From a checkpoint of a small image classifier: held-out accuracy 97%, 122500 training examples.
Rows from block 5 of a small image classifier, named by matrix and row number. Rows with one number belong to one neuron. Each number is 500 + 25 x the weight over its row's rms, rounded and kept within 0 to 999. All counts start at 0. Numbers have three digits each. After the name is the row's rms in percent of the matrix's.
After each neuron's rows are labels from the 100 images, of 14848, where the neuron reaches its largest size: "lies over" is the class under the peak; "strongest on" is what is common among them. Only what is clearly more common there than usual is listed. The data: simulated grey scan slices of phantoms with and without marks.
# gate: MLP gate (model.blocks.5.mlp.gate.weight, 768x256), inputs 0-63
# fc1: MLP up (model.blocks.5.mlp.fc1.weight, 768x256), inputs 0-63
# fc2: MLP down (model.blocks.5.mlp.fc2.weight, 256x768, transposed), outputs 0-63

gate.212 106:521473475459503481527492489504513517514520522479513511529448539523531482479529521447482511528499510554501513482548490531516509559548466528508539500508507556516471495526461527509483492496528469
fc1.212 109:491499537521472529510494482484514431470445474510496493487506512538480536535494507547496505502472479503494459489492507506542485476504499507494486490483530538496499480506471480504508476523516471
fc2.212 105:528485473485531500473524491493509491511525493483465473518460479500475478519467533540525512486501442539450493491498446487523463527437476494519508496492438504536459511543474535511528463503498489
lies over: soft tissue
strongest on: dark spot

gate.582 098:490502502473506496496443487491523522524448484432529502492490528509494523528496496491488464483541511468513466480471520499484464525510492469514456507540490529500528488511482503491514528521504455
fc1.582 097:495525519522459526503465491513507493515477506539492482507507499503479520494452520516452495493511504517484503491424535501496469493463478463519526491561516504471511506495490527534469505490486510
fc2.582 100:534473485464505505538449491469502542503519487499496537484495488526491490513483491482467540547499507474474499493520485494509477497526495564479579482460506464449485535468474505511466467537493502
lies over: soft tissue
strongest on: ring; side: left half; chest

gate.642 103:495481415498542483480454479529511580494481478506525488503528499543477488508463500500469510487492503445518514518498502513537466534509480525518485502477509495441546494474495493501517468470518524
fc1.642 101:515516518486491486495558545511505488553529462463510496526528468481504575498511493515498519491491486513533503511510496510474490480454521470468490481493514519484451511531522510519498520511528497
fc2.642 098:510520517512504503513499501502486472517523460478519470501489469458500439501520509528449500485485477508456461530528519469480508542456520500510454513468453492483492495530522507520506494525442478
lies over: soft tissue
strongest on: bright spot

gate.342 102:497470535490548441514489533487505486498516470470465521529449469516492473520460483477495496509464495478491516478495482511474515510508531476524494519525436486466497508538498489477523516502507491
fc1.342 096:506535450502520538480448509523522520544456480486506474501478493520499477503513492531494507537465493507495512489472463505487513528477473521476498525482482480503518546527494492499523510458475484
fc2.342 099:505523509502481497488491489501501481502517497483509477485540529503508456504506505486482538448465536484455541525511447493501491438513557508475462469486482529508523474550511506494555498502471555
lies over: soft tissue
strongest on: several spots; side: right half; belly

gate.587 109:494515501522487508507468470494516479522512496512502494533481474499474472485485456511521465499493497460493484490507490537518517477502495492518504542478434487500538522513489441465499501498503494
fc1.587 101:520477517487532495489539510461486476517493478441480486478508517491505523462503501480482483473529500503501484485483506506500481499492480490487510496567511490501503479498502526496462476530488531
fc2.587 100:528483475527475493470505491499528501486512505515548461453497477438495475483529517518507512480506524517479489463472497542480500538492477457491473520525475500472492529486536524485558494481462516
lies over: soft tissue
strongest on: side: right half; several spots

gate.298 103:498517494523474485472506507511532494542522512499466430503498518494519467508526514510491509488515553497487504466474492509484532523502492479582464492494462495474464522482527447442501510509518518
fc1.298 103:492510476493515466469501480515493522499522524484481486493515519499488511502506511500499528516545530512478453558462502489525518485500479475552491500498501524448497493519530540479498517509494507
fc2.298 100:504481505486458513509496477508509502502478507525475475490501544483489479498497492449465480495502492442487481493472483491485486501521510519456507510474506507511559493465522470480469572506519467
lies over: soft tissue
strongest on: crack in bone; side: left half; belly

gate.68 098:492519505455456469521518526486548489447492511502466503511517510505523524518538461531501509543454509531490439479498485484436501510454513510494536471457518487505499520520525514474486540541515473
fc1.68 101:516488504539559508470511484471490492541483443518510544498509504491464520522461511534499482475525535432522522490520503482508523480500525499511488504515499458493517466471509505482498499477481526
fc2.68 096:494520502483509505499445508475490484545482486522527482495487481500506444475493476496490494513517496492508481511491494497467487513506476496516501477473512444447463517518535503479504517500528471
lies over: soft tissue
strongest on: several spots; side: right half; chest

gate.435 095:463476499491478524487524504467475508511536479444531466528512513485480512534512459525485526482498535497477515512484507486473550477445492533501484510514526501508487496484528493445475507494504494
fc1.435 096:502562475483508491481471504519509512444485478514449550490502503501517518517455506498585480506506514475508492479486488475497430470518531534457501518469559487502543493484477529535539485527474539
fc2.435 095:519502519500500512498492511507515485530485449477480510496462520485515515483522497534465505487524513510484507498487496476493481485468511465497501494464505497499536519475478483490529493507487485
lies over: air
strongest on: crack in bone; limb; side: left half

gate.682 101:522498488469497484465494550453554496472495480484475517511488495496492489502520504488529469552499471515528476470496493502427503495476495520537556500507487477436510509529524465468532503548502469
fc1.682 098:484510500481533514513455492515489520535486497505471519505491458526526487470491495484447520490481511522487502488489509519524539522470461499519521496492504538498517559510466509539489483449497509
fc2.682 103:517500492511468517486464524469454498533505477530510505498477519517508480517505522498466523470517531517480526510473469466477463446490557513501471495470481525491529460486496450486496517456474539
lies over: soft tissue
strongest on: bright spot; side: right half

gate.595 102:508490504494516540535512522496505542513523442488532501540503532496450523509479457504491473488482533476514509505507462485494459471494483500495504539525465513465495472549492462518508464500518496
fc1.595 096:520486479484465469493496496428503462443524533493461484496514462529508543493507515521483501512469457529552491502489512492494524525445467503505512484523494520503489487513538499522505456505522492
fc2.595 096:487482498544482494513522491518514487527502490521531502523523515489490529499493449519526526558571493491480507500501508502480529517454471482460505469517481535505507506479451524493493467489525524
lies over: lung or cavity; organ
strongest on: several spots; side: left half; chest

gate.110 102:513486487525450528507520501501496500503464487494530485513534519511474497450554450506543507505490502490455453488514450492478520475512464514491540523498525526487555503510524489492468481499461464
fc1.110 101:511439512531512540519483521550496517481461476486523538503501480507506553496519503505508474487503515522538490506446476532469453535502514464478476525514518496521493476489488481522539498523499508
fc2.110 098:519504514489468519496509525542516510521488434495527534470455523521465521468490517462479468502486522464499499484477511482490516461537505504515497441504545523507524453475495526499453498468468490
lies over: air
strongest on: side: left half; crack in bone; belly

gate.697 104:492503496609468529480517548527536480503483494476518489528534479499519484473479486480490472497507467527488484493507476530465484522479527505497473529528482532478521544557511521519502474487538480
fc1.697 098:506475477457535517489507463465499506533479531494478547497491499483471496487471505471498518491499488502482512490492511514569485540500483538479503499516496479473518471517493522558446533500444535
fc2.697 096:492486479474523484511494533496525540478449512521499489520460522549488529549490506493508475524483462519520498498472538496485511495542499521524562472535539492517516516484525471522477467477524513
lies over: lung or cavity; soft tissue
strongest on: side: left half; bright spot

gate.465 097:504495525498497514551534458471477461496485461525503461518513462512531540467436495503449476502479476486469516484491489511503485483483491500496491510459484495507465479484509493461468496490491533
fc1.465 095:478447500483480543526505446478450494492457471523515500499530497510525522492455499540506473526470508526502529492427491486477518474506511501498485515468485516484499485484510483506467505483486468
fc2.465 101:540473509485512501478522475455481465488495517509521511506487520495519524516465541512530516503530467514484482529479535516516486477521506529489483476472490537525473506483522470526503463489540518
lies over: air
strongest on: belly

gate.411 103:470506469547534525512504530516476556507539485498504476498492537484505450510482493502465507476536528491513533520464501447538522463502481520518492483540496460498506488496460464504465507485510514
fc1.411 103:519502489480517482465510522480499502496493561496505493498512481452496518497434532529517494518517500493510527488486537474478500501539516480485479494500534485536479499470533521491483533459527527
fc2.411 110:507467479523474497529546535510525477525475533518499476508468489476473539482530504502510505515481510489469483457518516541480503539482431485433504528538438527514493519536525560488501525520478475
lies over: lung or cavity; organ
strongest on: several spots; side: left half

gate.546 099:535501521550526515493507512488516474490504512445480484479484491471505510535457506544521516496519511478569515478482500468529528481513495527513477515491513473515526544449487518546489500500476537
fc1.546 099:530491506512441470507528507492496460478486511552503491503493531506486545484518478505533505492552493519510496558502461511485501487504480518484518521489518503485445492475530516529499489529478497
fc2.546 097:491482440466508537498499499524546514521479563526533493541484480516505491565508502509505508508528522518520471524464498476474477508492490514456537479479527471506497528483483489484469501469489488
lies over: soft tissue
strongest on: belly; crack in bone

gate.687 100:529489456447502498518444461487501532444460481522487503466530466515530492479498519501476521509517499543505450479479497526498553474460487535525541536501486520465501539477495526528517469511473495
fc1.687 099:509474478517491501454508546476488497509507515485489531527492513504490485519531499518516481541541514518495496483517472460488506539502494498504538485498517472501514491499487521513474519458512461
fc2.687 091:523512462513470465527499499490492488468499482520466511526498509509535453450498525509529501476527542443450523548548488484512491484466516486495510483507465506527545519506520503479531506489506473
lies over: air
strongest on: ring; side: right half

gate.686 102:510501543508497507467508477506486480476488473518522480491507503513476514502483525568488500531464501480548534501506524500504536463477535474537492500497549508512525514488521470443496503461505484
fc1.686 101:510506495496523538552509454504483506452476472468533436502484506548494493502496503539496492486492525476483495506495529473487502488508525510521511509519493498500517514489513450496496492473537509
fc2.686 094:518453482455470507482478484482478490502502509536523540487458507485494491500471502479505507463458493490483501510529507539525481474516491510508543492505501543514478507503526481494507459468543519
lies over: organ; soft tissue
strongest on: dark spot; belly

gate.594 085:492491492514533498543451474454480532483475504527497528492515464507483514507490550500501503537531542480478517512499484464502494546498563508467492552500512517509495518466451490505487519460529503
fc1.594 083:519485498518486496534480485465503508482492496524493532498505453504510506485515540520513501550536496550475520511515468437478499466486541537483503536483520507467481505484478523530495513470489507
fc2.594 086:511530517517520528514549504482479510500540484526492493482490487488487490490425511519505501493482500533485463474529522496513519504505496479499485511505487528527522526495528511511502510479506534
lies over: air
strongest on: bright spot; side: right half

gate.388 096:512485514509561442541480459476520459511478484519488499473504485525480518488460535468507511542499449542486477515525486480496467531521545494508465501522505489493550471507483528472497532512501506
fc1.388 091:546517478513502472502529529510477485532536485462493475463481497501497470491518464518510531500470525507512525476509468497507528488522492489481534510542545493483512534487486499491489513483486485
fc2.388 090:487525492483541507516498511492531475479510459524498518532503493471494530452502485488522485466502489494522520522535511473508508483540499449490502481535536480516527477495493512507493513512506471
lies over: soft tissue
strongest on: several spots; side: left half; belly

gate.45 090:464519491479539483499473505502518528524486487460484510564520488488473468516525433514500480526451491492494489507515508512561534478514471479500549528469482525495515480524536479534542541461521462
fc1.45 096:451528491497506509481483489495480505519472499510504470537507484506475461508491469486525483472464503511509514489477544503485533461497553455497489488466490444467483521482514479526519495494541514
fc2.45 095:530525514458538515519499477537505536470519479473512546524491520510482500527521510521464512517532518514457509523486519471540519465495524497491484499443511462520495474515461522512502508522518513
lies over: soft tissue; lung or cavity
strongest on: several spots; chest

gate.373 090:496451565532517528517527462497535445493487482464475509479475474536502476540456540502462488439504503506498462513477501455524503541544497510479442542525475506465497515536485494487490527507515497
fc1.373 088:521512474448509509483550477475500500495493479544462511509451487503465502453428540491541472518488507458515496518478495492468590436497478513503539507500437503451497503515529490487500471503486510
fc2.373 085:537500500485499492545482479474532488491497518561516533509470500511509499481456508517510530501508481493481475497491500561493518474475490520476507483495509516499505549500492501493523497518500471
lies over: lung or cavity
strongest on: ring

gate.562 100:498471522460520529476456521481531511473478434455519514511495565531493514517545464517509494479507498459530511495517517501499491547511521500469511471506515517466482492485463481516523463527541474
fc1.562 102:496505520484524524494510484481501506498484458440499502469515502508503509502470501494459478488503483447528542489473530464518483529527525517460512491500488494516530504472535535522520507483525518
fc2.562 099:467495539499471525470479502543457501533514473485497483500497505497513560501489521509486549502498488559501539507513505474489501530504507453507483515501500504443445414458482460517517504494483523
lies over: soft tissue
strongest on: ring; side: left half; chest

gate.17 102:486506511481475541492504469531517503490492520481492479532492511483492485504482454526527494506472546499506500529516497516533520443499513510548517467491497475509480515494479470485504504489489506
fc1.17 094:535504479550509541533456507520507474555507487523455533492496479530475483537513493549487469468508524503492503533499529486519502546516482505466515512472521475525534514506459535523506453515502502
fc2.17 096:506543531465498484505509464507498498548476492485454483475496487480500498476497480535494472500489527525508475472503478459495454515536471492512472468518525494532470481536493472478521510535490483
lies over: air
strongest on: chest

gate.449 095:495489492493529444485494499523493541436508482502481497497522455484503489469539486463482515550482508517531526433537498504475530508476513539474464472488485553520461500501516495474443542512497489
fc1.449 096:524544517566491495488486534519500527471496523485469462525524490450501521558479505499523506517515467486497480486478475513450439525506493518502444565519490505489528544484541510540499509489487507
fc2.449 093:492467520521520485494538518481448534504511530464473521466450513474476491490459510557472526492522513518475526467536472482487488514491504478525477460527509480477512475539494520500549496467521506
lies over: lung or cavity
strongest on: ring; side: left half

gate.241 090:483487531515525525510498452442520488466470531511529516497516465525471491479464545472499453515500537447493499535480501470501509524522534519499517545511458473474525506466520494439480520526500518
fc1.241 094:503476490510489488483505531530527505527487477524471523481480532512480517514503474518518498525517482505562521465480494490488473502514508492507520493491563467499502456515484483488569459489527513
fc2.241 093:480505507487489464493476513534507500525497478475508506504515482514475555494580513467496496521516531508500511519491509504499491505495516511509521481486507468474507455486515498512507528468512491
lies over: air
strongest on: side: right half; bright spot; limb; streaks

gate.329 089:527478513516483525475457507500552468473497484486511497489468506468527503519526508473527520511547495487493529484544493547429489504480515499464496487485517495497547530509505472473520479531509470
fc1.329 094:504530508524463484491526482492497480507510473499577473515484546500459473513501478527477476484467480491475550518517495514475485485546515495532493495462500478529491479514537465489486504516524487
fc2.329 086:483494507492501479495544505491547487475499499507549494508532465495519498490516461473517483524493487487498500529477544546516492509506485519509512468524492519495510534530489524496460499493528485
lies over: soft tissue
strongest on: bright spot; side: right half

gate.312 103:522481546509497500491461523461516512490504526521460504510491491511535472504499540498485478488504520514514476490467514538524528508464440524511498478507440490457525554503481494514451489458475520
fc1.312 103:503513468449498474482518515473510543513514495455536455509530503457487529525477497544494516511496480483543521468521505485512482523525534518527485467462486522529498465445537500496465537502519533
fc2.312 097:482520518495473504548499521518484498473462520488508478508456461519475524521491501507480474543517465521527490481530540513460500535514469508483537521551485470485487517522524502493531530509523508
lies over: soft tissue
strongest on: several spots; side: right half

gate.536 094:464511486512532487456509522500484493496549506480505462505506523510536517507488498492502504520546526495506528530475483501479505485453455486436502496522557504490501510575467514470516435492445478
fc1.536 097:503528504511506473516507450441509486532460548521485444490508484468483513488487500503516481513496437503532509465527519540507519467508477493483513503484479494533485501543532469522443515489494541
fc2.536 091:496500504549547526510481483480521477496527505500502474534492475493542511493503525514523492496527532501472508525543490483494531456472523491497494494520478483523514459503489541512521507510567484
lies over: lung or cavity
strongest on: chest; none; crack in bone

gate.560 106:534511511481481488536476515490513508501528510492503484507497489504531523523508494516483505593467488489510509450552479469488526501515482502531529489490542509547521523483490453486526511488498489
fc1.560 100:511472512485447495509522557480492487471509461466530493484519515503507457498526472504542494485479492513501418474455503533481463518466490511498513569516482500505494486516515510523502496504447485
fc2.560 097:546511471517505534468478480500523543509502530488501516517464477503530445514487486576503514509535512529506479525494483505498486505489501518491499507481480510501449479548455445544515455530526499
lies over: air
strongest on: belly; bright spot

gate.282 092:499537481471518508482425463467507528471475421517513496518500533509484557498530485501516498499487488477474499502520470483517483535530491564501511491461462500506522493473525467519513506497505517
fc1.282 101:505526509481545486501540539498524461524509469466501531495511493511462530502480501496459493492464492500481513514491493495497456515502524514459529456498534483475506512500495500481490522524551514
fc2.282 099:448536502481500524491506497483463477501508528463525504526532478514529501541523464533440522491502463549526488521510498462511505511498502509507477490470473485465513497488502490528472541514487503
lies over: soft tissue; organ
strongest on: ring

gate.202 097:475481493453540542532540465476468503513511514494473488515475520519545529493480537477460497495498499498479469492506514502513486469485500478532491552462505461467477513496494490439515498466515478
fc1.202 094:507504481539460474468468522536542485489464475509490507478523491498494489478562457495497522509517481477520455496491492494497488524515456521487519504532493519475531502500511498555513505538449525
fc2.202 098:472488477516454491523503492559452511508495474478490530472506496524491499509556491490521469487438521501565534489517479485471480510516484510512467511510518462476496465519524507475497497489479482
lies over: air
strongest on: belly; side: right half; bright spot

gate.406 102:489505459533523516468499496506491545528517479500484542459504481509498522544514543546527487535500518500491441520519468466503488501449535520503497543491521492454496494501538539515497508515496498
fc1.406 104:474514477532520515467500463495478508466468502535522519449523466468483545516478525472493444501489499547512539515508498525436518496507513508492446509494478509487502520514527508464522455485497503
fc2.406 104:493492506556492470482518519481493528507519512509508557506505510526493490483465507513482497479481500542459532468525485535482525523492487467557480480481465524493450493513533543506500539514528511
lies over: soft tissue
strongest on: side: left half; crack in bone; ring

gate.44 099:459577520512515473491483480481505487488443472479503488534535481481513478500469475472534501504486464502476519475493502511497488506476521510519493507475467470513503504522494451496501499481533464
fc1.44 091:512507472520526523517461478508490533523464488478498530485495515541524432543494494505484495480527498526497500517453520481524532504525502515492496499516503467460509525538442527533495504484522503
fc2.44 091:486537472488472496515529500513461503518557497495533498506545485507496479516503530475517511487521539489503520490465453464540482474506533527510490522485509503524502449478497509498484502522500512
lies over: organ
strongest on: crack in bone; limb

gate.443 098:512477514487496485483463522463523483485516457495454524496483502513496486529503505486501483544435519487489480523488451523465527531482503526503523530513467506461558523518511453494532505499510496
fc1.443 103:487507495489546525494434497518504491541487551523498485519480468514510475475470504524495530509501512511503491471482517516490520522465478456500488497469491510519480586498482499504502488494509495
fc2.443 104:544509495509509531510477506487494477465536451520504521491489550474502503510521532486477517458498560469499513523473491478511476449525562506508491502457511522497514466491482461491496519474474510
lies over: soft tissue
strongest on: several spots; side: right half

gate.513 102:503501527513463488526501507509519456512507496520453477520504513483486482430457509522512546480496486478478502539503511523506502473492474465488513476481487474518508510493474481509484502497479537
fc1.513 102:480482587497492494483488484492510472504499502480490507510513482470485525481520500510517486490486486463401535505494524519503508540496537503475490477438480483521478484472478481446490507515450502
fc2.513 103:494472503529497458474511508524534514508494521507530487510490508461483504472544522504515505499498517480460497421526505539459509520496457537508489525499491525507496534537475575498505488523506499
lies over: soft tissue
strongest on: bright spot; side: right half

gate.598 104:541520473491490450508472541530498550522523543525515484479520493515480470478545503520511540497498492472528504505496476488496515512533493490489496489508503494517542500462483452482525494496474510
fc1.598 102:487498508532505511467490500456493492517510509493501473530511499511493542510518480448535471494490483489504546521498533491526490519535526444491505458492509486496491497488508505490477480482545543
fc2.598 105:560491506508507502511455551439511525477490493507517498503458499550509457497483511454526499491515519518480513515494472508517479469518529529561506478474511543498512510516495517525517503485554525
lies over: soft tissue
strongest on: several spots; side: left half; chest

gate.215 098:491518463494527535522512459492499508514453525518499507455512497528476499465453512544490515489486506492505539476441486461490505480501512530456503496468517496506535530534516501515483502507515473
fc1.215 089:498495472516527488520538495496487511484526483457520503477490512550476505496466538508497487486459504478470473514508455519504468490460519530488521504495497535474480517491527510538471523530482456
fc2.215 095:527447507474520511444493467419475489469502531496503507513500503466509500522454504510502550485557462469501502502516516522528501502491506501490478485469504539499489519511486495504512494488547532
lies over: air
strongest on: belly

gate.331 099:524489512485482503505427496473523485510455487515517516490516518481489511491483487481504492526501447477458507459520455519481489491536475525525506521469480539524537492490483449519473512495511509
fc1.331 103:527497451533496468496464492520530549482513504502474515512492497526500451524460463484497495518498532480514489508507490474528491560507468463536474528504457500493510518505467511523521487483506492
fc2.331 104:485484455522518495503525506475505464482459539517516483507477465494514527500489493512558491487484491467540515473531482559485499521514450508478510502545513490497490558547513530527494496514519456
lies over: soft tissue
strongest on: side: left half; bright spot; chest

gate.514 100:521497445491527463494455572492499503511538496479474493497473490479530482511504495478444533508507557495522481509524501488462488497406456525529451515509480512505491520518529502488489505515481520
fc1.514 103:491517486482476482469462503511528524514481476543468515492506502465520556483519547486472520529498457532512512490479512472506485496502475487525497520515521543493503508492541519470533486486457492
fc2.514 099:471473500485517548514520487494538489491533514438505517482523497486459530513446488522531474509469466552554522473524499488496476519505481533485486502521497473477496495518491526530495516514468469
lies over: soft tissue
strongest on: dark spot; side: right half